{
  "model": "image deblurring model",
  "train_examples": 72500,
  "dropout": 0.05,
  "attention": false,
  "lr": 0.0034,
  "precondition_frequency": 10,
  "steps": 4200,
  "epochs": 3.7
}
Rows from block 3, named by matrix and row number. Rows with one number belong to one channel. Each number is 128 + 24 x the weight over the matrix's rms, rounded and kept within 0 to 255. All counts start at 0.
# convs0: first 3x3 conv (model.mid.1.convs.0.weight, 384x384x3x3), inputs 212-215, a 3x3 kernel for each
# convs1: second 3x3 conv (model.mid.1.convs.1.weight, 384x384x3x3, transposed), outputs 212-215, a 3x3 kernel for each
convs0.167 [150  83 127 134 162 135 131 128 171 142 133 122 117 126 105  75 119 129 144 111 115 148  97 132 175 110 121 141 105 116 111 112 133 165 147 123]
convs1.167 [121 138 136  99  99 120 118 155 133  95 100 175 116 140 142 155 126 124  95 155  72 152 150 124 164 153 112 141 134 137 116 148 132 149 182 130]
convs0.168 [103 156 111 120  99 147  70 126 118 128 101 120 158 158 186 121 128  92 109 136 121  92 169 136 144 113 128 176 146 126 113 119 137 121 121 143]
convs1.168 [122 118 156 101 136 115 146  88 118 121 145 129 137 142  72 121 115 141 129 150 131 148 118 139 129 126 131 130 131 109 126 142 134  99 129 137]
convs0.169 [148 149 157 168 125 123 131 159 112 171 108 110 124 141 123 148 134 175 106 140 152 139 161 109 119  92 160 142 126 123 119  74 104 129 141 148]
convs1.169 [131 122 114 110 120 110 119 124 122 121 139 150 146 112 149  99 115  94 128 163 111 140  94  89 142 100  96 127 128 118 168 181 132  99 126 110]
convs0.170 [147  97  79 155  94 162 158 117 117 109 111 112 145 195  92 168  85 116 156  93 103 164 161 152  43 160  86 104  81 127 117 127 127 132 131 100]
convs1.170 [130  90 134  72 135 109 147 143  83 133 148 124 133 120  88 140 126 151 152 126 158 107  83 120 138 155 105 181  98 100 126 109 125 115 137 129]
convs0.171 [140 130 117 101 111  90 148 115 124 127 136  86  94 108  91 125 134 112 107  77 108 167 135 157 160 139 148 102  96 169 108 117 135 117 148 145]
convs1.171 [133 118 139 122 149 130  90 141 123 125 167 121 156 129 117  95  75 163 131  62 131 145 100 118 130 181  88 142 186 168 110 113  96 146 165 180]
convs0.172 [129 180 120 172 150 152 134  97 168 128 129 154 148 166 134 150 114 168 121 158 113 149 117 136 132 176 111 132 150 126 138 145 130 162 150  83]
convs1.172 [108 110 116 116 137 133 116 140 130 124 125 113 109 104  88 109  70 128 136 126 109 102 119 109 123 104 118 121 130 109 113 128 119 137 145  77]
convs0.173 [ 88 144 153 135 101 142  89  95 134  89 113  92 156 128 166 111  95 186 145  80 116 147  94 128 202 117 166 120 140 146  89 124 174 171 115 124]
convs1.173 [141 142 155 116 138 139 104  94 123  91 110 150 114  93 143 144 124 138  97 138  95 128 157 123 141 173 127 146 131 109 104 161 153 102 157 160]
convs0.174 [105 138 176 149 147 149 130  77 114 147 128 136 126 127 127 143 137 171  79  73 101 146 146 134 151 123 118 152 117 131 154  73  86 132  89 156]
convs1.174 [159 147 117 159 117 119  93 120 104 107 155 143 112 134 113 117  86 118 143 136 108 151 151 100 118 157 122 126 110 149 101 124 126 142 123 100]
convs0.175 [134  69 144 146 157 113 114  91 152 106 133  95 157  99 111 130 177 136 130 142  84 140 114  95 113 104 161 156 149 125 113 125 130 172  74 125]
convs1.175 [125 151 110 139 106 144 128 101 127 140 136  91 115 123 120 154 125 169 121 177 126 106 143 109 135 101 132 106 137 120 129 100 140  96 142 140]
convs0.176 [123 130 157 118 104 172 137 176 134 143  88 128  86  98 122 121 137 136 130 119 112 137 127 147 150 137 112 135 152 178 157 124 118 108 148 122]
convs1.176 [ 97 126 145 113 142  85 139 122 137 138  83  92 166 132 109 154 152  71 157 118 120 148 103 136 120 134 158 136 139 156 138 175 169  93 128  79]
convs0.177 [124 133 171  94 159 165  97 149 160 155 140 149  60  70 183 156 103 135 189 100 119 181  84 118 159 143 141 153 118 106 152 205 122 100 176 110]
convs1.177 [139 100 105 157  90 140 124 109 140 170 131 104 152 119 143 127  97 156 139  90 153 120 155  90 145 144 124  91 141 154 109 105 169 171 140 101]
convs0.178 [167 121 131 108  92  92 109  70 141 126 126 121 143 123 133 115 152 110 134 130 109 146 104 179 122 116 144 139 139 101 132 123 138 119 119  89]
convs1.178 [148 138 193 101 125 114 110  99 125 130 121 174 133 162 118 135 133 134 103 117 145  93 130 139 118 134 122 168  75 129 151 122 145 166 104 135]
convs0.179 [114  71 121 120 139 123 128 131 137 121 183 112 144 120  88 104  77 110 101  88 125  98 111 153 162 142 171 100 120 102 165 162 103 143 174 162]
convs1.179 [ 88 205 149 148  76 124 112 119  88 148 164 145 160 116 115  98 110 155 102 166 141 103  61  66 122 125 157 135 140 127 112  77  93 140 197 112]
convs0.180 [153 112  91 108 103 142 114 123 129 127 131 123 116  91 127  85 136 141 121 106 145 115 119 137 135 111 130 118  96 102 126 135 147 121 160 175]
convs1.180 [126  91 100  99 112 128 132 176 114 128 136 107 110 129 109 133 131 115 142 131 116 145 139  84  85 135 140  87 163 136 128 135 158 114 169 137]
convs0.181 [ 92 137 163 133 143 126 128 135 155 140 131 108 119 139 124 116 145 123 140 125 100 137 169 109 142 136 121 126  89 186 158 110 157 122 154 112]
convs1.181 [ 89 121 147 166 142 149 131 134 118 140 112 146 127 124 161 132 126  84 124  65 107 106  79  90 151 120 109 115  75 150 104 173 124 119 101 155]
convs0.182 [ 97 138 112 159 170 118 130 129 137  97 134 119  96 130 140 164 128 108 128 170 124 107 131 102 133 109 118 160 115 136  92 134 123 161 112  99]
convs1.182 [101 123 115  85  80 138 132 131 146 146 132 149  94 114 121 100 123 150 128 150  99 132  92 163 136 136  72 147 117 149 167  82 145 113  86 121]
convs0.183 [152 113 118 112  66 108 125 154 129 123 136 105 165 179 114 148 132 128 132  91 148 123 151 104 149 134 119 154 160 143 120  67  98 122 159 142]
convs1.183 [134 110 120 122 109 111 168 100 151  86 133 113 165 113 120 160 141 159 161 173 120 104  76 127 136 128 117  91 133 127 164 121 122 106 133 154]
convs0.184 [126 126 133 127 106 123 127 129 121 183 135 159  91 121 153 151 154  95 135 141 122 121 148 146  62 114 163 108  98 114 135 171 135 124 106 135]
convs1.184 [169 114 121 122 110 146 179 132  73 121 150 127  95 137 130 114 113  65  86 121 131 157  82 148 131 133 122 139 147 142 132 106 133 146 152 157]
convs0.185 [124 135 118 150  95 146 113 113 124 127 180  94 116  99 141 139 120  77 117 151 126 118 147 147 157 112 126 146 117 109 128  94 112 166  98  83]
convs1.185 [137 126  99 143 143 103 145  91 162 147 178 138 150 121 129 122 129 124 107 150 142 168 109 110 102 154 153 143 127 109 126 142 150  98 134 103]
convs0.186 [142 121 101  98 137 106 126 124 111  88 138 122 131 155 121 119 119 130 163 141 158 121 110 123 147 136 116 131 129 122 153 110 102 144 140 143]
convs1.186 [122 105 103 136 129  96 135 144 132 131 100 113 145 119 117 149 138 130 136  92 123 156 145 131 128 107 125 139 145 119 138 150 110 131 117 130]
convs0.187 [161 121 167 122 151 148 110 123 119 155 116 132 100 116 149 114  59  81 119 121 140 159 122 110 115 151  91 129  88 101 115  54 140 119 125  92]
convs1.187 [110 109 101 106 109 119  90 148  98 172 149 157  85  76 169 129 131 157 123  83 127 157 151 106 124 122 122 126  99 128 127 119 124 143 164 184]
convs0.188 [146 134 107 153 162 151 138 173 143 118 152 153  45 128 146 125 139 106 104  84 119 106 135 132 121  84 145 107  94 173 131 122 135 133 142  91]
convs1.188 [148 115 144 117 103 114 145 158 148 141 131 101 160 129 128 180 108 142 125 167 151 145 123 113 140 158 136 108 114 123 115 108 113 119 140 159]
convs0.189 [ 80  90 108 203 122 133 106 100 140 163 119 129 107 171 122 136 167 158 156 112  62 154 144 123 138 136 138 155 100 114 102 120 123 146 108 151]
convs1.189 [116 119 128 105 144 141 118 121 146 138 176 156 154 167 154 140  64  92 148 130 128 114 165  64 146 132 134 124 121 154 150 143 105 152 121 145]
convs0.190 [155 100 136 186 140 176 113 133 127 133 125 106 152 143 112 110 110 100 127 101 128 113  94 158 152 119 122 149 154 102 197 129 181 117 112  85]
convs1.190 [140 148 110 127  60 112 136 133 135 134 141 171 130  97 140 156 164 142 130 142 164  98 105  91 128  99 106 182 144 119 109 103  77  88 121 158]
convs0.191 [105 114 175 141 114 114 115 132  82  87 146 105 180 130  97 132 167 148 117 136 138 143 137 133 149 117 134 101 171 129 141 143 120 141 125 170]
convs1.191 [152 123 139 150 175 129 134 164 140 104 169 167  88  72 124 127 155 159 162 163 113 142 136 124 144 137 185  93 104 156 149 113 132 146 132 134]
convs0.192 [129 100 120 135 177 131 102 153  77 132 132 195 101 161  87 114  77 126 109 132  87 153 121 126 140 120 113 142 127  75 148 158 101 112 152 115]
convs1.192 [124 125 149 148 102  97 120 137 155 158 143 108 168 117 103 119 118 128 125 106 123 137 132 110 147 164 138 104 144 186 117 138 137 135 122 114]
convs0.193 [156 107 119 113 104 114 143 138 100 161 112 122 121 143 152 124 161 103 148 142 108 107 147 152 130 141 111 135 113 124  89 152 103  90 105 102]
convs1.193 [129  89 142 167 141 140 111 128 132 141 110 154 112 127 148 142 170 129 139 110 118 121 120 125 120 109 149 120 128 135 123  96 147  69 143 170]
convs0.194 [135 182 102 161 135 122 178 105 142 162 102 119  86 131 161 105 141 154 110 145 122 100 123 116  99  83  89 116 146  92 118  82 156 128 107 165]
convs1.194 [140 120 116 139 155 145 158 116 132 127 139 121 116 128 104 151 141 137 144 131 117 120 116 170 113  96 177 136 113 149 121 169 100 141  83 146]
convs0.195 [184 168 173 151  47 135 116  98 137 191 146 109 143 115 159  82 124 181 138 114 143 168 146 158 132 108 186 152  86 123 169 114 156 120  98 162]
convs1.195 [100 140 156  92 154 155 152  98 128 117 140 151 159 132 115 116 112 133 110 115 122 125 113  89 161 142 143 135 169 117 151 146  71 118 160 143]
convs0.196 [144 156 149 126 119  99 164 135 119  97 103 105 145 128 117 126 117 117  88 134 114 188 102 117 160 128 107 149  92 130 134 162 171 143 111 133]
convs1.196 [105 119  84 139 117 195 108 151 158  97  97 148 122 103 111 127 151 147 128 110 116 134 131 117 128 127 156 152 148  95 121 152 107 133 146  88]
convs0.197 [ 96 180 140 106 104 129 117 106 158 148 140 119 107 142 123 143 126 163 104 127  86 117 136 105 138 151 135 128 119 119 130 147 145 109 103 104]
convs1.197 [ 88 164 128  77 152 131 155 107 142  92 141 144 145 124 131 143 134 158  86 115 158 102 128 161 126 117 136 123 131 134  96  98  78 143  87 112]
convs0.198 [111 124 175 109 122 132 109 136 141 123 115 153 121 122 104 164 108 108 159 143 126 146 166 118 150 180 138 129 100  84 159  96 106 147 123 154]
convs1.198 [111 123 117 151 136 151 120  97 109 111 154 151  86 110  78 128 156 103 130  94 119 126  99 121 107 155 107  93 132 109 132 154 116 102 143 140]
convs0.199 [ 88 114  94 145 163 132  85 122 120 151 147 119 125 116 149 126 143 121 140 118 126 135 143 121 147 131 138 114 150 152 131  73 105 155 125 122]
convs1.199 [131 117 160 111 107 126 138 133 130 155 106 141  99  98 152 142  76 117 161 106 118 136 111 139 140 125 147 129 172 103 162 150 120  94  96 146]
convs0.200 [ 89 185 145 110 166 139 142 132 140  84 119 125 125 114 112 159 111 132 119 134 140  79 111 136 111 137 144 108 131 113 145 166 134 136 114 168]
convs1.200 [132 141  93 124 135  97 124 101 118 136 160 138 138 153 159 157 153 150 100 126  99 133 105 157 108 150 145 130 138 148 170 130 108 143 161 114]
convs0.201 [120 116 106 128 166  92 129  99 123 139 121 130 143 125 119 113  69 142 140 118 138 140 147 148 122 122 130 128 133  78 128 167 130 112 193 125]
convs1.201 [187 127  92 167 101  94 119 148 137 139 129 190 146 112 132 101 112 134 130 152 100 100  98 107 105 146 132 121 133 115 110 139 109 147  95 144]
convs0.202 [137 150 119 145 140 112 112 127  73 193 114 122  80 151 134 112 128  87 103 117 161 113 137 154 128 153 123 102 144 128 117 125 126 104  61 152]
convs1.202 [177 116 161 104 103 120 191 159 116 146  90 150 126 128 152 138  99  91 128 152 126 113  81 161 159 163 174 100 133 106 105 142 154 114 164 157]
convs0.203 [138 147 111 155  74  97 167 113  96 133 146 114 146 140 113 107 106 114 109 148 148 125 113 126 108 132 131 133 110 130 106 157 148 106  93 118]
convs1.203 [106 100 129 121 150 125 154 143 111 128 131 109 119 117 111  90 114 135 139 109 100 115 112 150 131 109 174 137 131 113 109  92 188 133 127 173]
convs0.204 [125 139 128 144 114 113 126 115 110 151 109 120 147 163 110 115 106 148 113 110 103 170 160 109  95 163 112 183 124 114 140 142 143 106 113 101]
convs1.204 [113 148 135 138 136 107 117 118 117 172 175 114 127 107  92 115 155 153 136  95 130 138 129  97 146 113 105 160 122 125 140 134 102  93 128 131]
convs0.205 [110 134 108 138 152 113 178 178  92 143  96  95 138 167 132 101  99 152 146  92 113 107 103 169 126 120 124  92 103 162 152 110 111  81 114 190]
convs1.205 [151 132  78 133 117 152 138 101 130 149 138 125  97 142 105 158 154 141 105 130 124  70 152 136 140 132 117 123 149 126 135 101 114 124 136 170]
convs0.206 [147 115 114 177 148 151 152 124 170 116 113 102 123 166  96 101 143 129 128 110 121 126 130 115 109 108 142 122 124 117 182 167 170 183 151 128]
convs1.206 [164 104 145 151 167  98 140 167 149 112  91 117 105 159 163 174 166 164  97  53 141 159 116 167 135  59 108 162 136 151 125  91 133 140 153 155]
convs0.207 [141 173 136 107 151 130 146 129 125 165 107 107 117  67 106 116 135 138 129 151 119 127 117 131 131 124 114 156 160  78 126 120 130 146 106  80]
convs1.207 [144 131 112 130 136 106  92 150  91 163 114 108 110 208 100  87  92 105 133 120 138 108 144 132 101 122 105 182 126 109 120 124 128 146 125  98]
convs0.208 [141 175 135 111 123 166  83 116 128 133 159 136 140  89  83 118 148 104 120 103  96 117 166 129 153 110 142 128 148 100 142 131 144 114 108 122]
convs1.208 [138 146 138 177 128 142 106 112 135 146 179 140 156 159  91 102 124 146 102 141 115 128 123 147 165 148 146 124 125 161 120  98  88 106 145 112]